From a checkpoint of a small multi-label image tagger: activation swiglu, batches of 128.
Rows from block 2 of a small multi-label image tagger, named by matrix and row number. Rows with one number belong to one neuron. Each number is 500 + 25 x the weight over its row's rms, rounded and kept within 0 to 999. All counts start at 0. Numbers have three digits each. After the name is the row's rms in percent of the matrix's.
After each neuron's rows are labels from the 100 images, of 14976, where the neuron reaches its largest size: "responds to" is what is common among them. Only what is clearly more common there than usual is listed. The data: histories of elementary cellular automata, time running down.
# gate: MLP gate (model.blocks.2.mlp.gate.weight, 1024x384), inputs 96-191
# fc1: MLP up (model.blocks.2.mlp.fc1.weight, 1024x384), inputs 96-191
# fc2: MLP down (model.blocks.2.mlp.fc2.weight, 384x1024, transposed), outputs 96-191

gate.6 098:471501508509473499523455463519503501478500465555490529496500543474534515525504470492502515507481511452480507509537558506502502560512507506538508533532484516540469553486538517521518471509491498470530472507485525479502481534518446518533488502519487492513471471519513499508467484471487459509
fc1.6 098:506509502547497504500450500513486538486491473545502478482462516491505476497490500505454481531484516534501539540473527515483534575483510473490502520502516486484484613488450522484498487513534480489482504507515531488471467477467524498527457532519488558534494500488521519469474521550517468513
fc2.6 109:517493517479512508523509518478470494502513511489579487437534511474504500494507505519486513528495468517506523489500501533509515509518543541494497503466528488523490484480518500496494540511495477480513500483526503507487526497490546497477530546500512487493503469508519456548465498526512461496
responds to: 111 turns on

gate.563 093:476518504517476469487487502499507502499488496486480452476480513489526510517466541496504485475501492494486513524470507511505520503474509497482471461485460529485510542539517522508473517518476498485430496497493508476518504532523512464509513482561480528505517505513518507536477464494493506495
fc1.563 094:462518529495479492486487506532493500515494502499488521508503507524523490492498503528524482502470492480507490500532485492462488486503515510494471495506504498534511545496505526524532493470478531520493516561476506470484495494518527465507480480540461471496500484509489471525462433474541493427
fc2.563 105:541526516503459492529508507495506499503486474494530478450507513512429546511499484492513520501483494534487489490518543502501474466487489463508519457476501471505428467493488511534475458474473510534522514500510503518455416536492475509537482520528488502504522501524456490499516488553536481497
responds to: 001 turns on

gate.339 102:500538525513496537495457475497499448514502516446512495502468503491490514507501490521462466558529499475504485512517501520519523495496510505503511531483483462502496464497486535492495520551495487461503508453521518499509491494517500535486466524497470505452479489501507513488472527490505525476
fc1.339 102:503498538484501493507471504496478474510480531513497503502511488507531521486536498502489488495521506453513513519470526483549515497512501509494509509482501461489495487542516465486525504490545498516517460465537483539496511475528516521500479515522474500485503519475547509474500496470481509533
fc2.339 107:516478541538497531488533512481511496532494499492504454484447495479473472538507489521512515465506497478480488480496518492498450471508512549471503462453488506492469513475528468482513545483446502457528494499547530431491478469537532472499476486492477509487508472544464517491497479508502512504
responds to: 010 turns on; large cells

gate.304 107:500519496490538449502457508516540486509515480472498455514486526496500498494501475482452502526501463528517520492521538469551481471498514473517471493520497457507509512497508494509533473490485471497478461467478488475520489476430451492492510489501487519481529475490483476469479493464565527513
fc1.304 109:504562519484545503522494479512555454497512495494476558514460530499499517508515491497503438494530508511486460474495528499489508481538500575554546500521528483493500488497517500494535481478478504498490539497506500499503521476461500524504531499504507500443502489466503526523516507486475459508
fc2.304 108:490501491519498505485515498496487495477503515486527514465476494504500481469491529524493500541492488459497498486482532527512430499519508493516520476494550493504544479528498494484501471495462534554475495487452517506504504480487470454471504538497451495476497472488524525529476538482525524497
responds to: 000 turns on; 001 turns on

gate.260 109:508495578525544483538493497479472499486527497489483549503520494503472514495483470488510496477518532507538503504506437496544517502476542489480457497547500483504449492506503502512506502463497441512463491525488447496507497522486504502455529506491470500496429530503541481463516496491508489513
fc1.260 111:449498449472483521497496508508496512491482490468472509490470512551504484524482541546506475464460503494490486521492493481498486515475479516496451535504509482493512495470531520485521479523496516512524510495470518512468513498534514473506484521528493495519494461511470481484503500501485512465
fc2.260 104:506444517507518481488453497502496507500464511492523518513504496537514516457524505482510502480487533499534526507493511465480501532523562472519518547536490524492483446502460478515529491562536522537509478530476534525483475506484485496485509476553493503492515495501528472473505511489499488506
responds to: 111 turns on

gate.167 100:454498534490498481543464520449492483497504502488482484503471506463540549479524531531486498540562494480460453520521482526499492493518446520510492474489452540511532487513551492510512480480543513512523479515480507483547470510516503522535466462512477465518487506507472498531528416464503495475
fc1.167 097:458528517508488525468531465506506495496518456479522505503501510479485500509475482501498490477473528474478510536491496472530480502494512518524476523500537478527495517488490489483539508522483493532539500470516488476509528518467469468535512497534514508498510471479501499466495541529520505513
fc2.167 102:522510484555450463460514507506428495514516514514491480500523481468489546454487507514501488469487496502454485498497479487555524449494497525461486480507544531539519513493474471519542478530537488490516472503468510497443483531514456525486501499527489486521488495476490497485509503502486498536
responds to: 001 turns on

gate.156 096:500439478514500481482469543496488485468498515554494509534483495492487465516481488506507494490508530506515528492461548522515531485485522533508495507506512525545485523537477505507486472500489491473506502500526520544541453496513543504507510530479511491501424541510525531476465479496508492501
fc1.156 102:521536523508483508466500486464494538527519499459469530539488475473529531526518528499510472529480458525495464490514446494462497494473474504483481500468479474508530497505493501480468495502506513498481472532504486521511529515501455498508475506509522500470543458479475515522510500505481522493
fc2.156 106:454520527529555498501516528510446482531511531466458452468486530478481439521476477511496494542470493532482496527514468449492485493504483506555481458439477471521511488510480508536498522498490513508493529525575524536485493494538501468544500526515491468506512525509462487419480514550530507448
responds to: large cells; 100 turns on; 110 turns on

gate.321 086:501504513480504531474545506486545480471519471496501508503473509510505516518499502537503506495493511453531511495473519495471510498494490489516492498512485470491527486496539481473526511507526465478482477492514493538503500527516481481474505498497495461491478525539506514488526465506491481502
fc1.321 083:513512500512529521530484463514521477451495482488486491525520529503472495494560540464541474471493514484510533473473488537497521488491443482503509481493470499545562526486544472489467487476533491496481502456497481514510545518503459497498500538504474525527480530513524444479460470541481460467
fc2.321 088:542455511501496506458536481493493517461503436493479539441487516512524489464524513487491517524494546457522515500493534495511501494473522537500490460514481483487510498532508475482536475567551519504526548476490487498503494516504529515515501500459505494510463500506473480509554511450462482543
responds to: 010 turns on; large cells

gate.633 073:457501474510455513535549478522484517516487475510478462493542540536517515496457498501504472512525509526484516515531464498486511501516478453517466430481493488489493443491497540498515479510522464533516446510471480506507495491545510492495501502520514491519492495558515496484490489499521512504
fc1.633 075:483480520502454516522538531477486481503509461522474522495507519515478522540521526465480457513477494498501527530463497532505511468503542508519506483493489502504511520496512519523487482492535502516502482514485480496506512510554513527472528488487487475487540486474492516489520507521537539536
fc2.633 081:454503504502499523485501485493478467516452538487482515511490483482517522503527463503484519515524496491471507466510523485499473523448428468493512539457463555474508529500480411518496497473497517509542531501520464513460558502524496484478494521469476470468549512536480479544471484489496509497
responds to: 111 turns on; large cells

gate.180 086:488456495499513525519525448522536497524514537549478490458494540502495494472498498516496459442489532525510484502492495512541485497430527473505539498478485514482445503485497507536475503531505514505510451491543513529505538499468512476474512508538501534475493523521461500516470483521511490511
fc1.180 085:545536546507480484489506504516525506479523469512460489474498508477506534483463506522479459463573503497549496501494456517517502515466492490475538499472497512492449533496503459524518517551487526506470464498485493495523522496501498499481508509468471506474479515507471504487498501551528485513
fc2.180 100:502462494509523546485466526488530482532537471551532484485514522481471496490524483471500481491488478466555499536534477483459501509488469529526505495499476506515481479511500480517508533503538524479494514477480504498472507506471504464517522485502534497485497534507464488538468493525486524506
responds to: 111 turns on; dense start

gate.31 091:470544486488484491500505506491510511481467461590535533502515468482482485509474476540505494489497538506499439534477517530511514516479531527504497487511540462505487526560472502457499506517546489534521536519486538493483520535504529530504478537484489505505517491508494503485544488505449533537
fc1.31 089:501452510453477508509437511491526476502498474501478544462527507502481448535507469541459474518492534552502508524502503496478561450524484517485501506495487474501538550526474493465505488482497508514536538538462510472551505527523522518471451518475502507481505484532450524512497536476463491480
fc2.31 092:534516505478519492472478466505507488547478506429516492502518461494493505522511498479507506519514479516482508520489504488463529525460548497493511472473497465507480474534506475497523495446496499516532521500552509496513500500535483509509495508524479497470511498486525453452533495462510506529
responds to: 000 turns on

gate.351 079:537512508492494530503482494467490524538503472515519476469529498522516515525521491495510538513499498557473516510505504528519499506528488483511515470470529463495456530488485458480507482469468523523533511491542475436499502454477521540514479495497487470534510512472446461478482539483537485520
fc1.351 077:490495458481489495516487486511512490484481508466473523517532490501567492478479506523528487498488468466472499523505493501475474496532495487486507490492484484461511460501484516557483489499527478480514506515495497531489503520483495503484521491527461560476487555528548503515521516523505511457
fc2.351 085:481502485501544527476518526520509525455506505498560554496472501494527479492457489459496470511496486535494482515470542495507494460492516487550500479518428481535493476494505441513495500531488516557521535483487516505491490506463499542463478479496488484453513483516486540541558508519486499516
responds to: 011 turns on

gate.259 108:518518488497471476495464468499467490466470498531458505528512505494507532486461460523483475524505530509454475543493472494574529512468494537499489487528512527503519489478532499529517511498506467522516517526476493491515489519481506512533536516452444521541511520531486510466549492503505498539
fc1.259 107:472510453520503500503510512479470508545477497508511525502483480464465484504511539521503520523473459479492504454533520508485481509469508484497530452529473519530513468542553508512498493486527493459517490459463515525532473485488504505508461520472450499513524508491531505473515479464508488491
fc2.259 107:491503502497445557511523483496492455498518512463485543496513508560527490506532528514499502477532495477505494527563524518518524480505568504485508516488490444455427472485491513512511471468555510478490504475515465530503493492500517501510498504490481508491519503550492494483496456485475477506
responds to: 100 turns on; 110 turns on

gate.114 097:502510490514501485512504475496518482543474491516479496499524495482498535513534535493515515518489476548483494498484448504558527494483459501500520518490509536504506514461486470492495510463538516519481517532529517469519503551477510552495499478503523534496483523520476476511567539560510518490
fc1.114 094:471524485523513488481498472567545531505516507469474512498485522470534491516446481522514504501533508520520483539510524513493454476533540461514532467488490464541510527517486501487510529533521489475497544482490460494478498517555505437487497533485502475437470466519533482494450485522514501492
fc2.114 099:526503475455497513490489466452521490492517506547414537501498422503513539500501498509507502507497533504435495439501454539516536516537469523511454537463492510455488524496526467517478495497501470467499480488467478497474475497501488513510487504504505492489512480486501464483487512536476512514
responds to: 110 turns on; 100 turns on

gate.523 096:495459497531532464529515523551480522508512463499503538439505500508468500523508513508493524473513508527510495489445491532472485473519478481487507543521513522525483488494481464485506438496501504516493488542511481474526531495502482488531476512486511488472518535515543463530536478525519549502
fc1.523 100:522536522496463518520485504436471468516500535554478482494498490459530540455481447482460482503475485475488491504532536497541490508503494511536481519501455457479498503501485520497492530472472500514450482489485494539444497505508527546464512513499489498504513440492470494455494483502490445488
fc2.523 099:524527557528522440492519475513485509468485486474478519514502487480527462508456510512510482527467486512535507490498504456514453461432490488546527498512475536553518487464529537506501456504470469455519477500436462533527501498461543470481488507485523510576499512512542536497522523471449508481
responds to: 010 turns on; large cells

gate.488 081:533469496525527475496502509517507568546514518468470510483498487504545479486459490477562548503472467496525504480496507504540498433449490499514495529474502505542520512468503544486502487513485533514530481503521520479487501503481462533522548465543503489444478515471425529517530534484511479515
fc1.488 084:519516520528527526457516512522524492521519515455520531477484495491527460491484480500522515490500484512488508483464490514507511444495511495505504507450521501549551499516463559470497501504500510480501467503514546523478512565469502501499500527479510478460512485497464501508502522510524501526
fc2.488 090:536499513525489531499491499469542488498536529491520529489487494510506528578485486510512556531449544472486510504529469553505505535513509514492545545467489479506476526494500499519502521510464473530506522455454495475514494551468475480504507486497466503516504462496487458533484487497472509487
responds to: 010 turns on

gate.331 124:509507492485490489532493483498527516526427479489523489491451494501467542521542494509536506503505496468497505509490513515488501533496448493489533524519502512489495518505474494536451515512475477492488521522551461469512506475517508480484494513481480528528480529483513503521489555540487487515
fc1.331 114:488504488517469503524473486531494480506462524460463534469518462472442512485506493507508475515536484489464494491507492477522485538514530528472513547527577506472499485481498476506465511532481544496539487506545452503508507479501499524559511522473444476500521536492524518485472520526495488529
fc2.331 118:462493463487471484508486496515525496531539508466545560531467550487513534478485488537505461498481518512495482511507473525487498480466487522535523479499504523511514502476475519472524491499536507498489510546538464491468483526499502469481504513486513551507508560505514534548479521523485498501
responds to: large cells

gate.580 087:489488490483491491475500513471479509465512511529468516450481494492449527511509507482496531524477503553515484458545452525473530495493469514486486459525517468526536513483473472505490520531447481498499492521505552484504463527504506477505548487487493493480467534513474497508506510510532515492
fc1.580 082:482494447471527530527539521541497502539479502497520516488490458537514491539498487493518496515490508474545529500518521495470489463506494522480516501503530481533486533532562530475541504497477506458485488459490521529464495480481535462503509511508474500446515506543529497504508519484484511507
fc2.580 093:506532530469526486497497486529552485504541498526482490520523534467519492508540494532458495441502501473509480524505497520469512525507473487494542549512542504484524520494519525494495448540535503514475525462502469522466506497500481501487514496525529500493514520494516466533484475526505482483
responds to: 101 turns on; 110 turns on; dense start

gate.235 097:450497573514507489563490508523461478518497462521490487436506519511512516480549529528498511535503497482472531493497495493517513487489500522494500459518453505481480561499520519538516498468484484500500510519512506531491576515484457492500534466532532490485505534479501568511480504491501519510
fc1.235 095:526499496469504507506515524460495547512517498514486508520483447517533504497492487464537459495485568512489493463484479482574525485461449519524468533518522521493521491551528512488504523542537519508492540508512491509472517493508517520479516492533504531488491521509511478530529473532475510506
fc2.235 104:509520485495508462446480501519524533510543521468490530482468542482501523489516474485502488536494491526522512490509514495485468470506527507467513478465488491516493467505467488501471520441488520493494539519497485510474520467521422463474507480536534512484510485534497427557474484546457522515
responds to: 110 turns on

gate.556 112:477441482533466528494515487487509485500490536495513515463476501494496486454496458550498484516523513512465521549483495464495475492481442553486508493513505506553489521438490522500524504506496497438477475521501465479532545502466540531513485464562506510529452508485469485504493516519524484538
fc1.556 118:457469455521478510506474503484530516504480492476495509461527473472488500494516467499513475475521531539514513517551479507532454499465460494508513499484568499529500544508520513487490528520480536467529473471507484477511493562505498470514487490493528492497499473482495512548482488508488484483
fc2.556 110:525494469469524507539493525488531477508526500442550511491510495487505510509528502487466437499509498476491536496490519507508505524498518510508515531477526495541530526524478504528455508533487472466517525532543473486495515524482474567523506482494485475479498499505548525508470497480527502472
responds to: 100 turns on

gate.143 079:505525502451531497467505463480511510521493487499515497469480522514506485472545507480512526545479476540483519476497505489502513509487513489488458487500474482506502455488518515465520485466518506521511514495514496496539436522506474515478475461506507538460496523518539511517456467508501555491
fc1.143 082:508533438520486513451544529511521558526505489502501492468466528536491494496502503498468544501505500530498512518491497521515500515495516489467542497512483508476522453521518525527485504506487496476517479513470507513546449468489507505500504484490436494488493513516537537475540469529548468503
fc2.143 088:497452481507510460525482476498525475530502551520517479505495490474474538516498498478508517575442487510507504485512496482472548517511525544480469498518498497501451525458500499508520498553465507506488489527541496522495535488480507503490534535537540482538505483508521515521497501495507515504
responds to: 111 turns on

gate.388 099:495551553480486489466483479517466500491503480492493522481530537484507563521497484475565501479483501540505455551531511548529468470501529487534521484475490508528496495500443481483505462478525511503476463514468510528495488499476501454455489503491497522518479488534483519534486496491492507516
fc1.388 100:491470479561512521473478540521460479517538464528482517511469507515532457478538513534470480525499499522516531448487482481515514499512456507433467503513522490510511520493527507463504513492520493527548510474489498457501569485485502490485490471488504505493477493451529495492511534568543501489
fc2.388 096:519502461527487507491517542522500486528497515499525452446497496508454488514506511448530511501515445502480496534526508472502445455492479510526512496474502477493456480534482520520496495514508498515490460485486478451491500539498518484558447509527495545506511536480511539533486487524504476490
responds to: 010 turns on

gate.644 083:520534488526502525525505482504525526498488513506531510516446470433446480523468530550539473540462463487558488512517463485488477532467471552509508479489486551463504492534518479523468520508494472496532475502499530493533477473479529489483485464522514473490407532486484471519505466504483509470
fc1.644 084:487519475490522490530511526485459494503539486489457509496491533520537517473479489451508462497478540504521522499496522480520502509546486473534472527484447495537475523498558491503482485525555495548513528475510458525504522499498508505500483516502462530514558549500464526509502517524463517535
fc2.644 083:482462518513515443493501462507523471532498510546545493472509444488517528457520475508515488469489487472499507496506485491499453488554490504469495515440528469532480470478506524514492510495489506529513535493546496511553514528485491492507501518465496463477491568526454547492534491524544481451
responds to: 010 turns on

gate.204 087:490512525503504489492486501511477487498469501484478480463521522493471513484520558522464544540489479489540497518517522486533483474518548515477557498529520558513543506455486487489506480509488495535549505517504468491519528515549504447471531497527505485513466508510526493526501494521520499516
fc1.204 085:487521471463486538501468499533499484481491517446529493542525509451501506495476464504518499526507540520490479470506531511505494500513535523500507473486510475505529490520552548512502492501497501513515536482520522479492509476507487470519481565501510490536483540518495468454511499485486522511
fc2.204 080:475478508559506508490529479520523514512499484497517503530474476519475482495470482527489507500498519504492512546487492476501512507514449522510502540522461521478460565551521496518509487461501507514513456509497492464516486496487497505507499537501487474482497461512494525492513476520512502509
responds to: 011 turns on

gate.60 094:496544515509461486453546537494502531511489469483494496499512510530492503505518496490465503524529524517510544477464506501435529471451514551503500525498497486538535494492528522516493472516533470491492469511494507549488500489518446527542548503545496504538547466483483498527489529500465484536
fc1.60 096:454525477501471494493510500483510526508526467511484495472508541498525483574527496482496538493529501496502502486474534485471532502486501515530507495481506471462523484430448481556482485483490510486468486493516492505499521474487495500521500484522485461499458485486467493453515492502519547532
fc2.60 098:506522515482494528487489481436474495496487510508448498495486467517488513491501498495508513484500521544532503509495465542513504521492505462519477518536456492498483496504484530531490543443488508505510522495527503486498520482497520506453488502513469504546525521497503463483458500532482503495
responds to: 101 turns on; 111 turns on; rule: rule 165

gate.21 108:503488475513489522479475498532471493492529494456574515469482473478503532490483478560492508471464476509527513519517500481507494513540475488520478495463506574524560493528533482500489540462438517499516453551507498520499513496457519504439472472476471459498470501495483520480521496466505492545
fc1.21 108:525456498528476507538525452518490501527517541508534542505461470530548482525501521470475527464492545525498482514478483524476537489525448422496473505499511451505508548514508488507500507455470486479484472511479462514520490502544532471467471500531524533522512493489513503467503534520479500481
fc2.21 106:514493506516520546506506477535517506504526505469479488508507477514540481506504514527515491507486521528498531529478502516472552486492503544471484501456482490475459499526530490486509545448508485474492459485479463462470455517488494553498501521480503495508525464526552489469496500505494530476
responds to: large cells

gate.359 100:501496469498509491494448521485498511483553522535494488534521495517503485448482517485495475548537484531492433480461534511489509548587500522482481498497463455493506514478489464498547511513481492494497490504456484542482479545482525510512495479555479505492483495503512498477492448520482482486
fc1.359 104:504515515520508511482529463485467487495485491536503462496526524525487494524470511556520513445539490511528496534496504485534492518459527532472519488504473519514481491515515512521504529510471525513511501492523493439506511503524516496500542510485522484486495498496514528464525519500475506492
fc2.359 108:486495489511485487492483523449523486453493500570530455518493495492521483543498503491488499478476560467468472471494480520498487505523511468509507504521472544526493543486501540484546521532511487501499465501462485491542503495493485491524496488496507524509510467504456515534524449477510512504
responds to: 111 turns on

gate.90 125:481532513500535539473542471524561511490470512506481487554464501443461470491482548499514494484493502540468486490512540494491549501486524506520461518492518487489537473524446523563512495463516449447505507499488485490501505516507515493511517535449456508494512489501494504503485480459466465491
fc1.90 123:448501519511480499487481488450500516473494502520488467498521503457500513536522479494469504477477513488468534490495435475486519489519556489514480472511492511446453505469501441484487536521487535504522512469482449508520502484479479521505527486470480463503492525498532498561509503507483551485
fc2.90 125:488522514495494482516521533581505514492478493511514480544529482506512488493513502490530484527480470532536468491498457550535498500494500531530494516509485523507550525483530510496496441483530448506541521525523512464512532489570478482531516501502501527498517470448537536536470493486525465496
responds to: 100 turns on

gate.176 103:456530491507541483470494509512484515461506484483495553539491495566523554496502493488531523484475505481482506530532511490518495487486485496523478507479516472474510480549498534494499525458485538501481519495474487513521467485561509488500543478534537519489494504491469536445527452521505499536
fc1.176 099:499474515484465540550519491493513462484520503519564518515492524486473509547509450518482488497493535490518474465436522475499499512537521459484539494515499490504493507482497495527559466523505476455481513493489478503451478520513481473516495484490440506518523496493531501522535511484461518485
fc2.176 104:509506520487456454479511492499440467492529503535480486510506500499525507490519513477519526440492465501506516487481504532514508524528486495507493516518521514527523479472527528513540496507465485546538494517468527515487505519491535491504519511470517497466481480498480450466496488538508488515
responds to: 110 turns on

gate.362 113:468460477501517458483508562508496496491529487506491474475447465491484515504510489495481471503501447507509528477497491483535502483490488538499451514477507501466509476487463484555506473496537507466506479491546486509530519493518564499475547480502526504477516528514535475512536511472519477463
fc1.362 114:522537492529516533486497504534501479519488491501542480547517508517482524519492469525519511488527516503550519512514540492458497514539506504524526433479505491552502493483502514478493537466479500529470468466460512477497482491506487487517477494528488534488490445520498493470501483521507489505
fc2.362 114:508528506471529500492513502491492500518516513536525441503522553478490464527477539499474470493505471525479488500474486472476503489501510520502486491524508482467469477444522512494516517530495491522478503503501500465519510495490471468519496513495501474560503548492520448522479494530504491459
responds to: 100 turns on

gate.706 081:484468515493492493514524462486486427496479494475512508483510504489525520523517523506476530517471500493471498518491528539534514519496495495497463488475527488518452519427528506534494444509503453493515511474498474537496528523507532498521495469520448494482512483453519532448455545498521496502
fc1.706 079:513522522517515527495446474513538519512482460483508479506537498487522485464472519482454472501581480524505485532545513489452536479468514469491458462486486478517508539463504534537503539500532487516498522501467522518477507545510526526493492470515501486464492522542496471472520473465499461436
fc2.706 087:527488521469538519494476485508471515494486498450526511523480570488521480495528511509508501510509499494505493510493463494490541477437456513537511514498506490469536482474518498500541514435493492539522513506516501529494452520482499511493535483512479501506480489492514514458472507528500526485
responds to: 011 turns on; 001 turns on